From a checkpoint of a small contrastive image-text model: text encoder norm layernorm.
Rows from block 5 of the image encoder of a small contrastive image-text model, named by matrix and row number. Rows with one number belong to one channel. Each number is 128 + 32 x the weight over its row's rms, rounded and kept within 0 to 255. All counts start at 0. After the name is the row's rms in percent of the matrix's.
After each channel's rows are labels from the 100 images, of 14976, where the channel reaches its highest value: "strongest on" is what is common among them; "patch colour" is the nearest of a few named colours to the mean colour under the peak. Only what is clearly more common there than usual is listed. The data: drawn human figures in many poses.
# convs0: expand pointwise conv (encoder.blocks.5.convs.0.weight, 384x64x1x1), inputs 0-63
# convs1: depthwise 5x5 conv (encoder.blocks.5.convs.1.weight, 384x1x5x5), a 5x5 kernel
# convs2: project pointwise conv (encoder.blocks.5.convs.2.weight, 64x384x1x1, transposed), outputs 0-63

convs0.178 101 [ 76 139 113 123  89 113 176 112 127 119 153 123 122 201  84 183 126 153  96 140 251 115 130 121 112 119 154 161 128 173 119 129 125  78 152 135 124 129 119  79 166 104 117 207 148 125 122 109 132 133 139 163 108  87 131 159 116 124 151 160 171 134  84 158]
convs1.178 102 [175 150 121 104 130 134 109  91 106 111 107 119 141 136  99 139 140 116 106  80 115 101  42  69  71]
convs2.178 094 [ 24 184 164 157 115 106 162  84 158 142 134 142  84 171  83 211  85 144 127 142 193 142 139  88 138 120 193 142 102 141 148 139 113 102 122 106 126 104 101  98 143 124 102 170 120 106 121 117 154 139  99 143 110 137 100 164 152 162 158 118 114 147  84 152]
strongest on: brown trousers; brown top; lying
patch colour: pink

convs0.322 105 [159  98 119 120 178 175 105 137 110 132 130 160 177 116 166 105 196 107 115 183 108 101 121 119  88 226  50  95 108 152 169 157  86 118 125 154 122 127 159 182  96 113 174 107 173 107 166 130 125 126 138 123 129 102  90 177 112 116 123 113 147  99 139 112]
convs1.322 095 [120  81  81  75 144 111  87 106 100 125 104 145 151 140 111  90 181 197 162 136 102 153 150 142 157]
convs2.322 129 [117 112 110 131  70 148  85 164 132 185 150 159 149 144 214 119 142  90 189 143 152 184 114 120 141 174  99 110  91  56 122 151 139 142 186 133 112  81 106 176 133 106 120 128 137 105 147 104 176 144 134 117 164  82 127  88 127 116 163  91  99 155  88 116]
strongest on: teal top
patch colour: grey

convs0.153 092 [153 143 129 133 163  30 162 111 131 126 117  85 134 162 116 117 128 112 134 112 183 115 210 110 134 138 106 156 151 155 141 118 153 118  77 131 132  99 175 116 145 193 108 109 121 177 154 144 107 203 106 160 162 155 127 123 211 148 102 115  88 116 151 148]
convs1.153 105 [147 127  75  88  73 122  95  51 111  94 114  95  89 132 119 124  96  73  99 129 154 139 123 130 154]
convs2.153 071 [123 186 144 117 150  76 141 111 151 124 136 128 109 190 128 207 112 170 112 122 188  97 141  90 140 101 158 188 105 134 117 108 160 125  79 140 123 180 155  87 159 141  94 179 122 174 132  87 132 144 127 174 157 125 115 127 151 137 138  81  86 155 115 205]
strongest on: green trousers; green top; lying
patch colour: black

convs0.202 101 [117 149 121 178 166  84 108 191 164 160  85  86 129 108 137 101 146 133 153  81 136  47 149 142 111 134  99 171  65 118 129 115  97 151 160 140  94 167 170 125 160 113 106 130 104 122 139 107 147 114 137  97 160 116 107 165 170 221  90 150  82 106 145 116]
convs1.202 101 [ 93 124 131 103  91 117 146 169 118 116 137  91 105 100 151 129  75  60  64 117 102 129 163 102  78]
convs2.202 100 [122 118  65 130 102 150 120 155 149 184 106 109 138 151 154 133 149  79 164 163 171 124 123  91  75 189  86  97  77 155 149 123  90  77 168 155 103 106 123 111 158  87 151 176 138  75 160 131 119 132  98 147 140 102 108 143 163 150 171 127 126  72  53 129]
strongest on: red top
patch colour: brown

convs0.324 092 [122 127 153 181 108 115 123 114 188 198  83 142 105 134 160 149 138 116 178 145 153 141 112 133  70 177  84  50  81 106 137 130  93  59 125 116 128 103  96 129 143  82 137 121 122 115 121 202 178 143 100 106  96 135 138 116 162 171 163  93 111 152 137 133]
convs1.324 106 [144 121  93 127 134 121  50  45  76 134 121 112 119 103 122 139 131  94  88 117 101  99  87  95 130]
convs2.324 095 [133 165 174 119 105 110 102  99  62 125 112 138  83 122 125 108  73 138 145  68  84 165 143 132 182  95 172 134 140  79 104 140 174 219 121  87 155 127 117 154 105 153 106  59  84 125  95  93 140 108  90 120 161 152 107 109 115 114 127 118 109 150 163  95]
strongest on: arms out
patch colour: black

convs0.19 098 [150  99 116 114 143 114 143 122  65  90 161  89 146  95 105  83 136 152 109 107 142 144 155 127 177 102 133 214 169 120 120 123 179 194 108 113 118 114 165 123 119 210  91 105 130 154 133  49 104 133 148 120 180 122 124 146 140  95  89 171 141 139 131  78]
convs1.19 096 [106  92  97  98 115 194 193 132 133 146 201 192 123 141 128 137 118 107  95 121 118 112 144 136  99]
convs2.19 097 [151 120 145 118  96 121  98 166 131 155 101 115 109 134 162  70 130 126 188 124 111 150 187 157 114 175 106 117 190 120  82 125 147 125 144 124 134 140  76 184  76 178 123  88 130 157 155 183 103 193  96 113 107 147 185  77 179 116 117 126 156 115 139  86]
strongest on: thin; teal trousers; teal top
patch colour: black

convs0.282 098 [172 155  90 156 103 129 127 118 139  87 114 134 142 113 159 140 146  79  95 140 107 140 133 162 189  92 169 132 138 144 132 118 145 159  96 166 153 148 144 138 120 146 128  99  95 165 142 151 101 191  99 197 131 133 155  35 160  91 186 137  97  51  97 153]
convs1.282 086 [100  79 104  87 113 122 157 170 111  97  91 154 157 144  75  96 176 181 173 120  96 114 120 136 100]
convs2.282 091 [147 154 102 168 103  92 144 158 127  88 115  98 146 121 154 111 147 107 125 129 133 131 142 144 184  94 152 128 143 163 121  82 130 137 119 150 125 135  95 123 121 175 118  74  92 132 118 129  80 169  76 185 124 157 196  55 199  99 169 160 115  65  76 152]
strongest on: purple top; purple trousers
patch colour: purple

convs0.320 091 [153 167 100 164 177  95 137 138 128 195 122 122 141 167 149 180 123  73 114  97 145 126 163 152  87 119 126 115  77 158 159 129 133 112 117 117 129 102 161 114 185  78 183 137  97 162 187 146 139 154  91 148 123 144 105 136 175 121 107  88  38 105 145 166]
convs1.320 094 [100 120 102 101 142  77 120 123 146 123 128 172 169 155  99 134 157 127  84  83 119 102  92  63  67]
convs2.320 086 [134 165 103 191 156 108 178 154 157 170 141  75 128 148 116 161 124 121 145 126 132 124 144 164  87 120 129 128 109 178 150 125 102  96 143 121 115 127 139  73 171 136 155  99  79 156 145 166  86 181  75 100 140 141 168 132 212 157  71 111  53 120 133 130]
strongest on: green trousers; yellow trousers; lying
patch colour: green

convs0.172 100 [129 129  83  75 145  94 114  94 196 131  95 114 115 119 102 127  87 147  51 120 101 112 143  95  93 138 124  47 167 115 169 111 118  88  86 165 197 141 172 113 128 122 137 133 127 110 128 181 103 151 113 124 130 163  94 137 186 151 155  78 112  82 108 143]
convs1.172 096 [129 141 173 175 156 118 126 163 153 158 219 171 117  94 162 150 118  99 100 145 109  85 119 129 131]
convs2.172 099 [ 60 107 136 185 136 206 145 169 140 159 169 157 133 129 152 150 147  80 189 181 160 154  87  81 108 149 117 133 109 163 133 146 107 104 188  95  79  74  89 104 158 117 165 138 135 100 113 111 138 117 148 107 139  71 123 154 107 142 143 145 152 145  94  91]
strongest on: orange trousers; orange top
patch colour: brown

convs0.123 106 [134 102 140 139 127 158 131 165  78 153 184 149 166  91 177  95 183 116 195 152 133 168 110 120 181 129 107 158 114  98 129 137 134 146 128 125  59 102  79 153 113 145  90 125 165 128 136  62 108  97 148 117 153  92 135 112 119  58 133 153 153 153 110  51]
convs1.123 136 [118 143 142 102  88 134 148 135  90 111 142 139 136  75  60 151 123 111  57  54 144 118 131 107 104]
convs2.123 131 [107 134 157  84  56 117  77 102 155 185  91 122  88 198 160 155  91 118 169  92 179 153 141 126 115 151 134 103 156  99  76 162 175 131 172 108 160  99  95 177 119 149 133 112 100 150 107 130 174 115 134 155 140 158 150  89 103 148 159  87  96 168 116 150]
strongest on: teal trousers
patch colour: brown

convs0.312 104 [111 104  99 154 155 103 177 190 130 165 125  75 126  88  97 123 137 122 113  94 146  77 165 185 101 120 108 175 107 113 120 129 141 131 167 142 128 106 220 127 131 113  99 160 108 139 184 113 153 134 176 142 177  82  81 178 166 169 105 127  93 122 170 124]
convs1.312 098 [140 148 131 147 130 164 189 183 160 156 152  83 141 144 186 178  88  85 122 147 118 146 159 113 103]
convs2.312 105 [ 68 139 160 113  94 159 101  99 130 150  96 127 110 135 164  97 126 141 155 117 122 168 151  72  98 184 113  78 151 121 133 182 108 108 176 106 113  99  90 129 122 126 136 119 164  55 113 179 153 157  61  57  87 121 144  96  99 153 139 146 164 149  94  85]
strongest on: black top; grey top
patch colour: black

convs0.69 094 [142  38 114 118 108 145 121 171 100 166 142 119 106  67 109  69 113  95 153 136  94 174 133 149 131 145 127 104 168  96 103 109 141 136 189  92 135  45  77 182  91 129 110 110 131 100 116 123 130 102 142 111 183 118 111 120 120 116 155 160 169 105  96  74]
convs1.69 102 [106  83  94 121 139  95 115 130 132 131  65 146 177 156 134  75 102 128 126 159  80  63  94 126 156]
convs2.69 058 [183 114 191 152 138 145  84 186 125 145 118  82  79 154 122 124  76 120 169 106 111 109 159 129  94 159 130 125 144 175 105 156  97 121 157  79  99 138 109  91 108 159 131  79  61 156 133 123  77 120  84 143 174 146 193 156 179 136 110  89 121 102 121 110]
strongest on: teal top; teal trousers
patch colour: green

convs0.358 089 [125 124 140 113 102 152  48 169 159 154  82  90 135 107 159  46 131 158 146 130  82  96 106 112 132 174  93 106 130 106 144 114  98 154 147 169 133 172 135 173  91 201 127  54  94  99 118 142  93 111 125  79 128 143 169  96 127 149 119 150 133 103  96 101]
convs1.358 098 [ 71  88 136 139 127  97 106 136 114 122 166 126 112  73  89 107  84 133 109  73  81 126 183 130  89]
convs2.358 062 [152  87 121 133 163 153 178 141 128 118 121 168 161  68 112 146 201  66  81 175 153 139  97 156 123 125 126 126  90 124 172 136  93 112 128 142 113  65 180 156 163  86 141 149 156  97 154 127 170  91 167 140 127  74  60 164 105 109 108 163 139 116 136 112]
strongest on: orange trousers; orange top
patch colour: brown

convs0.246 099 [109 135  81  92 151 119 133 146 101  79 103 138 172  62 134  66 191  98  85 127 112 101 198 127 157 138  86 137 130 104 133 156 122 157 110 156 140 112 176 190  97 115 128 128 186  93 173 146 156 181 150 119  97 100  50 124 121 120 119 151 130 122 154 117]
convs1.246 105 [ 91  76 109 153 158 111 104  89 133  99 157 159 110  89  61 145  85 105 162 147 124  74 112 157 128]
convs2.246 094 [119 156 152 138 168 145 144 153 155  85 101 143 131  63  85 152 170 160  87 101 112  70 128 143 110 173 140 126  72 155 173 133  79 111 113 139 137 136 173 154 115  85 121 136 163  69 174 175 159 102 117  95  78 102  92 188 154 160  91 126 128 124 175 109]
strongest on: white trousers; white top
patch colour: brown

convs0.371 100 [124 167 101 124 149  46 120 116 159 100  52  77  93 129  88 129  94 146  81  59 123  59 124 144 107 110 147 123 158 125  98  85 117 145 132 120 167 149 195 130 163 102 155 127 101 103  91 141 158 116 139 103 117 167 113 157 147 205 138 132 118 101 147 148]
convs1.371 101 [ 82  71 117 126 146 104 134 137 133 131 114 173 170 125  34 120 132 108 118  78 116 125  82 102 114]
convs2.371 103 [162 129 151 140 158  70 124 186 164 151  71  66  93 106 109  91 112 121 117 104 104  69 128 184 101 155 111 105 140 129 108  77 108 120 142 137 169 137 159 131 128 121 151  62  87 118 114 203 132 102 116  91 114 185 146 128 157 180  94 132 132 102 164 163]
strongest on: red top; red trousers
patch colour: red

convs0.293 100 [116 124 162 118  98 237  76 100 122 163 144 181 148 186 172 159 124 133 194 153 109 134  94 127  96 161 120 101  91 158 148 195  94 113 139 143  98 145  56 128 101 114 154 134 132 139 141 143  95 112 109 128 115 135 157 115  66  97 133 114 153 151 107 112]
convs1.293 103 [141  80  77  72  84 133  96 137 150  68  98 141 159 132  69 133 149 142 128 113 158 121  91 118 165]
convs2.293 096 [ 41 110  84 175 102 211 129 134 144 166 172 179 120 138 147 154 123  90 147 191 136 190 107 120 129 140 156 117 103 118 127 163 115 133 208 123 132  73 106 147 141 114 158 149 117 112 128  87 162 131 108 127 156  73 118 136  94 139 158 116 114 150  81 112]
strongest on: running; squatting
patch colour: grey

convs0.209 106 [119 131 123 148 178 159 175 123  91  80 168 198 169  92 117 117 196 131 138 146 118 136  99 142 114 125 103 125 116 133 135 151  90 120 106 142  72 107 140 141 123  73 148 147 202  95 120 117 154  91 146 114  74 112  75 155  61  99 117 165 182 139 164 100]
convs1.209 110 [107 122 108 120 103 111  91  78  68 126 106  72 129  79 118 130  63  75  89 106 126 115 102 141 137]
convs2.209 143 [132 100  80  97 116 103 133 100 160 159 115 107 109 149  88 156  98 134  78 136 161 113  89 148 142  94 135 105 121  86 131  81 151 137 123 137 165 120 178 157 155 112 125 129  60 119 108  83 128  58 173 193 183 148  88 164 141 145 185 101  67 131 126 175]
strongest on: arms out
patch colour: pink

convs0.363 107 [170  95  96  98 153  98 125 102 137 149 115  84  94 147 100 111  80 145 104 104 133 124 123 126  57 128  74  93 143  86 102 109 152 122 119 117 157 121 148 151 127 140 135 112  97 129 108 148 167 111 154 106 179 170  54 190 181 186 130  55 108 115 189 138]
convs1.363 106 [146 170 151 149 105 163 164 164 143 143 178 182 143 118 156 116 120  87  58 109 140 131 120  81  89]
convs2.363 114 [ 58 139 149 159 109 147 140 155 133 129 141 183 138 121 165 153 133  78 167 139 138 186 111  97 178 130 169  97 125 155 148 136 118 114 160 105 102  94  93 102 166  81 143 129 143  65 110 122 126 147  84 121  98  86 180  70 113 105 158 163 146 126  41  96]
strongest on: teal top; stocky
patch colour: green

convs0.95 101 [131  98 111 103 148 126 148 152  95 138 202  92 154 111  87 111 138 132 118 127 128 160 142 129 179  79 139 193 183 137 132 111 173 164 133 125 109 121 135  98 133 216  89 122 132 156 137  71  83 141 151 122 180 116 168 108 124  78  69 173 140 139 105  76]
convs1.95 103 [113  94 100  92 112 182 179 155 123 163 170 199 173 143 167 146 131 118 103 146 125 105 124 114  87]
convs2.95 094 [152 135 158 144  84 106  94 170 147 115 103 107  98 157 169  94 113 125 166 118 134 163 173 131 111 122 123 146 215 108  60 113 182 136 170  86 130 146  65 146 125 179 123 102 114 159 111 178 143 187 110 116 111 123 194  93 171 129 124 103 146 155 169 135]
strongest on: thin
patch colour: black

convs0.41 099 [114 127 126 132  72 121 108 121 158 212 116 129  98 177 111 221 107 127 132 128 170 112 100 115  88 136 111 110  88 134 100 132 131  98 150 118 129 114  66 126 147  67 133 158 108 126 169 132 155 124 113 157 142 120 105 146 205 167 173  63  94 100 118 171]
convs1.41 092 [140 171 146 114 106 134 166 164 122 113 105 164 205 154 115  88 129 172 119  93 106 144 189 115  90]
convs2.41 105 [159 122 153 109 170  72 148 142  89 126 122 119 152  64 110  87 160 174 107 106 104 157  90 144 190  93 121 137 149 105 162  56 124 163  76 135 133 131 190 128 158 127 101  88 133 104  60 105 101  78 164  98 119 159 141 103  98  90 116 173 123 158 144 115]
strongest on: green trousers; kicking
patch colour: brown

convs0.57 104 [201 151 141  70 124  82 113 105 132 144 102 107 108 170 118 177  90 110 127  86 167 130 173 101 121 127 159 136 135 138 134 144 196 131  87 120 149 104 140 121 133 129 116 147 115 174 184 128 117 159 125 207 155 147 112 127 182 125 152  57  58 117 134 173]
convs1.57 093 [ 92  93 163 127 121 103  96 172 139 164 178 129 160 136 172 140 112 171 147 130 136 152 215 145 116]
convs2.57 104 [ 53  82 150 109  91 172 110 152 140 111 145 156 114 111 114 116 128 187 150 175 127 119  40 115 138 148 128 128 118  96 117 112  92 117 153 161 123 157 106 129 107 120  70 169 147  66 108 111 128  65 151  99 106 104 130 151  66 141 149 153 201 139  89 110]
strongest on: yellow top; green top
patch colour: green; yellow

convs0.239 106 [147 105  75 110 129 157 100 180 140 156 166 121 129  78 151  70 132 115 141 172  69 137 168 115 174 128 104 148 138  62 125 116 157 161 104 157 116 149 132 171  83 180  79 109 131 151 177 108  88 159 146 153 210 105 105  74 128 116 138  98 111 125 123 105]
convs1.239 097 [133 141 176 154 132 154 141 176 142 134 133  74  57  54 115 107 109 129 128 140 122 140 192 145 125]
convs2.239 111 [109 125 160 155 143 105 188 112 141 103 158 153 158 129 119 198 172 160 116  97 189 143  83 146  82 104 124 126 102 204 162 108  91  86 135 108 111 121 140  63 179  80 154 159 130  92  97 133 126 115 120  98  68 118 153 171 151 102 100 173 160 122 133 135]
strongest on: white trousers; white top
patch colour: brown

convs0.160 103 [127 105 101 115 108 130 160 124 157 121 183 109 111 131  51 171 109 156  83 115 135 121 121 160 116  36 130 150 167 122  93  85 201  98 126 154 182 147 148  90 154 132 104 191 108 170 125 137 155 113 181 166 130 115 134 139 105 135 118 102 124 150 152 196]
convs1.160 098 [150 154 108  76 103 115 146 131 114  87  89 145 161 138  64 100 158 159 132  67  94 111 114  96  82]
convs2.160 083 [132  99 168 104 121  78 165 174 161 119 138 130 131 142 127 157 150 150 146  95 173 119 138 114 127  99 140 180 172 190 132 113 146  71 163 103  97 110 137  64 188 153 105 183 160 126 115 135 126 122 184 141  76  81 209 138 128 146 116 149 174 166 118 146]
strongest on: black top; splits
patch colour: black

convs0.361 110 [140  96  99 125 157 110 135 128 136 117 144  56  93 108  71 132  86 152  23 104 103  94 121 165 134  92 141 148 155 115 108  93 169 140 123 137 201 152 205 120 125 161 125 122  67 192 131 127 118 127 149 143 151 120 128 137 152 145 124 103 105 119 165 177]
convs1.361 100 [133  80  75  85 120 130 110 125 117 135 156 138 188 155 143 153 151 195 151 139 116  97  90  66 118]
convs2.361 126 [165  78 156 128 176 126 157 162  75 104 172 174 174  79 141  91 203 124 148 173 133 136 105 135 173 135 106 178 105 165 154 135  87 130  95 142  77 109 152 134 125 138 100 112 162 124 146  88  80  95 150 136 134 114 148 142 119  69 102 190 171 117 119  92]
strongest on: black top
patch colour: black

convs0.85 106 [135 114  73 138  36 152 136 117 178 127 145 119 107 141 108 155 111 121  74 171 127 141 129 132 127 110 145  88 162 109 114 105 177 116 141 172 225 126 120 135 114 120 120 116  95 138 154 175 135 192 111 176 148 119 150  83 174 112 157  78 105  96  95 174]
convs1.85 097 [115 128 153 141 111 103 100 145 124  89 109  95 174 139  95  79  76 153 122  60 113 138 182 147  82]
convs2.85 089 [103 106 144 110 136  95 165 189 101  96 201 139 147  74  98 102 148 145 119 150 140 149 159 148 215  87 170 195 156 131 144 100 134 138 124 105 112 111 175  98 139 132  62 178 163 118 145  62 100 141 131 144 132  92 148 137 121  90 116 151 143 139  84 146]
strongest on: yellow top; stocky; yellow trousers
patch colour: orange; yellow

convs0.147 096 [ 86 148 172 199 134 187 162 111 168  76 125 111  49  97  79 135 121 168 122 145 114  94 115 141 129 115 151 159 144 106  83 107 145 150 146 125 146 137  96 133 104 165 102 121 118 152 140 133 208 132 115  89 115 108 124 143 140 202  77 137 129 180 176 111]
convs1.147 093 [101  89  99  85  96  95 160 148 133 123  68 160 133  81  82  79 127 108 129 139  76  98 100 115 152]
convs2.147 083 [102 126 176 144 102 111 125 125 160 131 129  92  73 104 116 112 132 208 173 114 126 130  94 122 148 133 132 142 144  55  97  97 140 143 111 147 107 151  89 132  94 183  35 101 131 126 111 125 137  96  98  45 138 144 129 127 158 186 103 136 133 190 146  94]
strongest on: teal top; blue top
patch colour: green

convs0.207 102 [125 114 117 130 108 106 125 136 130 134  76  64 123 138 110 113 142 124 105  31 158 117 124 156  59 141  70 110 164 123  96 129 139 138 245  95 143 102 140 136 162 115 170 118 121 117 115 162 184 125 156  82 120 100 143 152 151 146  89 138 145 123 180 115]
convs1.207 096 [ 76  94  79 145 158 114 136  79 110 103 116 175 159 126  54 116 144 136 159  94 114 102  89 116 103]
convs2.207 083 [183 131 154 124 153  90 104 152 180 144 107  57 106 155 135 157 113 133 119  96 134  72 129 146  63 153  81 100 134 167 118 138 127  88 155 116 162 130 126 121 125 127 189 103 117 143 133 209 161 116 155 118  89 154 139 153 127 173  95  98 134 134 203 192]
strongest on: teal trousers; teal top
patch colour: green

convs0.200 103 [189  79 133 117 129  59 113 160 124 167 127  53  90 147 115 151 110 107 130  66 175  96 104 163 116 125  97 151 130 122  58 109 159 137 175  94 121 104 138 148 144 102 152 143  77 150 117  98 151 100 198 154 166 136 126 171 157 147 148 110 132 104 171 157]
convs1.200 100 [136 116 151 159 151 160  88 134 165 151 178 124 163 132 120 108 110 158  81  85 113 149 214 145  97]
convs2.200 143 [ 57 160 135 123  91 181 109 112 170 127 103 187 132 115 149 100 122 148 121 175  91 144 150  76 163 140 163  79 138 128 166 147 106 111 110 184 155 166 127 126  98 156  76 110 140  99 140 164 108 174  57 117 103 128 163  66 122 127 150 131 122 138  57 119]
strongest on: teal top
patch colour: green

convs0.106 105 [124 120 151 134 161 137 153 169  85 140 169 102 167 111 149  75 178 102 186 146 133 154 149 139 166 142 110 179 129 177 140 145 112 126 135 119  69 100 110 132  97 199 102 114 136 127 129 107  55 123 131 141 138 111 173 120 101  86  90 223 156 120 110  84]
convs1.106 101 [118 111  93 107 122 103  90 110 160 176  66 101 156 171 160  78  69 107 132 160  93 109 122 122 145]
convs2.106 122 [133 172 115 137  92 157  81 122 147 139 135  92  67 176 140 147  82 118 152 141 137 158 120  53 145 101 162 155 150  96  72 116 169 129 161 101 118 140  66 122 138 158 123 144  92 151  85 100 161 111 151 168 179  93 165  99  89 165 187 101 133 142  75 140]
strongest on: teal trousers
patch colour: brown

convs0.18 102 [ 97 143 114 136  81 178  49  99 147 153  89 114 123 123 174  79  88 149 149 107  73 131 134 104 110 169 115 102 135  82 137 158 132 169 128 148 135 154  96 163  94 181 106  57  92 138 140 148 106 150  66  81 154 138 118  69 152 142 112 106  97 116 114  86]
convs1.18 099 [ 86  81 165 141 119 102 112 158 139 146 194 153 119  80 160 114  77 112  93 101  86 119 174 127 114]
convs2.18 102 [115 109 126 136 159  92 182 170 135 112 151 142 131 106  84 180 158 142 100 156 185  86 123 142 129 133 118 174  90 140 136  87  79  99 128 132 115 117 160  99 148  77 115 197 159  92 140 105 166 110 186 136 110  96  68 212 134 171 131 155 150 112 152 159]
strongest on: running; orange trousers; pink trousers
patch colour: brown

convs0.238 102 [173 124 108 167 136  89 141 152 110 121 125 116 183 107 138 143 180  79 103 110 136  92  84 201 156 114 123 136 114 164 121 105  93 142 119 160 121 145 194 130 156  93 161 121  99 138 131 125  89 149 128 175 120 129 140 113 185  86 140 183 111  19 133 150]
convs1.238 092 [126  86  90  92 123 109 118 159 129 106 134 179 211 142  92 108 147 181 119  87 111 112 117 101  92]
convs2.238 103 [170 163 113 143  75  57  89 156 136 135  76  72 129 119 166 140 127  80 131  73 129 113 126 150 157 107 150 106 108 127 108  68 119 158 173 107 111 134 124 151 149  88 151  90  75 112 104 124 125 132 104 153 112 139 174  80 184 134 192 149 100  69  96 149]
strongest on: purple top
patch colour: purple

convs0.180 076 [114 159 160 137 166 152 134 145 115 116  95 167 141  90 118 138 165 109 162 144 118 104 107 143 131 152 164 122  60 149 136 159  17 137 153 119  59 117 147 146 125  54 169 133 141  68 118 122 140  83 114  93  91 110 107 162  84 148 124 178 149 102 129  94]
convs1.180 083 [153 137 108 115 130  96 119  98  86 105  82  67  91  65  88  97  93  91  94  98 109  99 114 117 113]
convs2.180 057 [156  93 127 124 153 169 126  69  94  83 144 135 154 120 129  92 128  96 114 154 118 157  51 159 169  83 101 120 141  60 128 137 162 181  87 113 150 129 150 157 104 147 160  71  86 138  81  95 102  99 167 163 151 168  92 117  89  72 128 154 118 137 166 113]
strongest on: arms out; sitting; red trousers
patch colour: pink

convs0.99 102 [142 134 131 103 163 135  66 160 141 188  94 152 162  77 193  94 158 116 160 147  80 125 153 119 137 189 107  91  90 105 193 155  70 134  98 169 101 122 160 173  75 138 105  96 129 110 159 164  97 138 104  95 119 135 135  73 125 114 110 116  94 133 122  93]
convs1.99 094 [101 139 106  89 109 121 181 146 145 114  78 175 191 172  86  81 117 149 165  90 130 131 121 128 100]
convs2.99 106 [167 139 108 114  69 102  82 112 149 130 114 118 101 132 175 125  95 129 125 129  99 127 136 142 146 127 135 120 109  54  99 106 176 164 108 152 214 150 150 157  99 148  98  93  87 147 139 130 173 127 130 145 185 163 100  95 142 154 157  43  78 152 151 180]
strongest on: white trousers; white top
patch colour: pink

convs0.133 092 [ 84 107 100  96 151 132 155 128 106 146 149 155 179  89 126  95 172 139 132 157 152 153 140  89 119 150  93 128 142 130 211 117  82  92  92 142  90 113 152 124 133 129  98 146 221  73 125 115 103 135 124 102 117 108 105 137 109  76 142 192 194 117  84  90]
convs1.133 103 [128 102 119 112 107 132  79  62  85 124 155 155 141 155 144 129 118 114 133 136 101  61  60  93  92]
convs2.133 073 [ 60 102  60 122 159 122 172 100 139  96 136 136 106  79  39 140 103 168  35 161 132 126 108 120 160  98 159  92 135 115 155  72 108 135 115 117 130 105 164 143 145 111 134 146 151  70  93 115 130 124 155 123 128 120  60 173 110 145 166 145 129 127 117 132]
strongest on: brown trousers; splits; lying
patch colour: brown

convs0.337 115 [135 151 115 131 115 136  93  55 138 160 112 113  97 172 133 159  63 129 138 137 154 131 130  82 106 142 110 106 119 117 121 143 162 132  98 121 153 129  99 131 129 146 116  96  93 168 139 119 141 133  98 138 187 161  96 134 218 164 153  14  61 131 135 154]
convs1.337 101 [106 131 154 154 137 139 129 154 148 116 188 160 209 186 172 103  84 130 132 118 138 131 161 154 162]
convs2.337 111 [ 81  99 141 101 125 118 131 194 145 116 129 121 128  92 121 103 157 135 141 109 127 119  77 147 141 121 143 114 141 128 127 105  87 102 192 120  94 111 120 133 167  97 125 180 156  62  86 121 140  74 183 101  83  97 167 129  59 137 136 201 198 152 101  99]
strongest on: green trousers; green top; lying
patch colour: green